Weights of a small class-conditioned image diffusion model: activation silu.
Rows from block 14 of a small class-conditioned image diffusion model, named by matrix and row number. Rows with one number belong to one channel. Each number is 128 + 32 x the weight over its row's rms, rounded and kept within 0 to 255. All counts start at 0. Numbers have three digits each. After the name is the row's rms in percent of the matrix's.
After each channel's rows are labels from the 100 images, of 14976 (inputs lightly noised), where the channel reaches its highest value: "strongest on" is what is common among them; "peak at" is the part of the image that holds the peak. Only what is clearly more common there than usual is listed. The data: reaction-diffusion patterns (Gray-Scott). In brackets: how many of the 100.
# convs0: first 3x3 conv (model.decb.1.1.convs.0.weight, 64x64x3x3, standardized in use, each kernel summed), inputs 0-63
# convs1: second 3x3 conv (model.decb.1.1.convs.1.weight, 64x64x3x3, standardized in use, transposed, each kernel summed), outputs 0-63

convs0.38 082:112128142129164024123086128211121119124124119157150126143111151184094153156122171072142146133080130137129203134167153156074112141105174101160073109130120114085110153089144104125150143130146170
convs1.38 152:137105118167060187227170119132118142136100175127134117112128166122093114067084124081070153148104116130115119174106135169137093101139148124190157138103144124095098145132114117067168126133168166
strongest on: embossed (100); vivid (51); cool (39); setting: feed 0.062 kill 0.061 (27)
peak at: bottom right (34)

convs0.50 098:147130144141158174154079117128143138128151117064126150103134072175152131173087101182153093118123096181255143092093139110166122122121145138135145122150142147074112100130143113119096115116158175
convs1.50 096:200142097138119150145073097066088112151139110158169102143134139129131152146085117115121136136107089124204129186127147140125112003099133108134113166135108123093184147133152170094139165128133136
strongest on: embossed (100)
peak at: top centre (36); top left (31)

convs0.4 091:139139137165130097116115144090146128093131103129111135105149107162116131048148130149151219138108135104133015086095129132196113158149116125166111163135113109140130121055120122121130141065123184
convs1.4 096:126127180114090063102069120091089065087174086124132178107126113117153180107114155136123077123135148127075186109169147122123136078171141150135131084172082116084179145094138108131086153144133121
strongest on: embossed (84)
peak at: top left (30); top centre (29)

convs0.7 094:154154108083145116152139101186150061132106119122130140129116098164165142134145143146120100123172138159102214102067075139161125115108112152143196139124170133056093079140171088100156132118178098
convs1.7 079:128142141119176102140080112177159187126147080137115135111117110153200113098187111177090122113139074084100146135213128133064139164149180132123122094115148142131155146072115121124064131156156124
strongest on: stretched (99); embossed (65); earthy (32)
peak at: middle left (34)

convs0.8 085:116147170077099127137112163201118136068136101116098051162151184168085116127108115132112124147121125116133106107090143127095154098113146113113053065093165144142170162118090108149193153093122160
convs1.8 080:132135086124143171039169102130144150088146119140114053122123182056124099169061141140126100150147129110133128085140178079152185100108133099161137082145115102077104100115155148141080134118117119
strongest on: feed 0.058 kill 0.065 (41)
peak at: top left (43); middle left (34)

convs0.23 083:098146165114155145125114110086146125156100126130146095086146089180133114149138152127139147180114140135172234098082111131156120115117124150075196105105161145086162160103110064119193156113149080
convs1.23 078:021123111140178109126128173126081119127155129146150165116141078152138095140147132184144107150118177117134166061127166108119095164171113166076098133153186097137074169131120121164109163163146131
strongest on: embossed (94); pastel (35)
peak at: bottom centre (34); bottom right (29)

convs0.20 085:113126160115125166158136167174128124140140132115167112168153137123085107117069158162129177135160121171125242136133099134048131075059174115101090145137099140136133157118172121151137146105099097
convs1.20 171:082143155108100146180137103180121116134187110131155132147160105144149122172184104155149068094134117135138125071115143063126108172177103145078092098158106153196092137122130126171090143179086093
strongest on: embossed (100); vivid (47)
peak at: bottom left (31)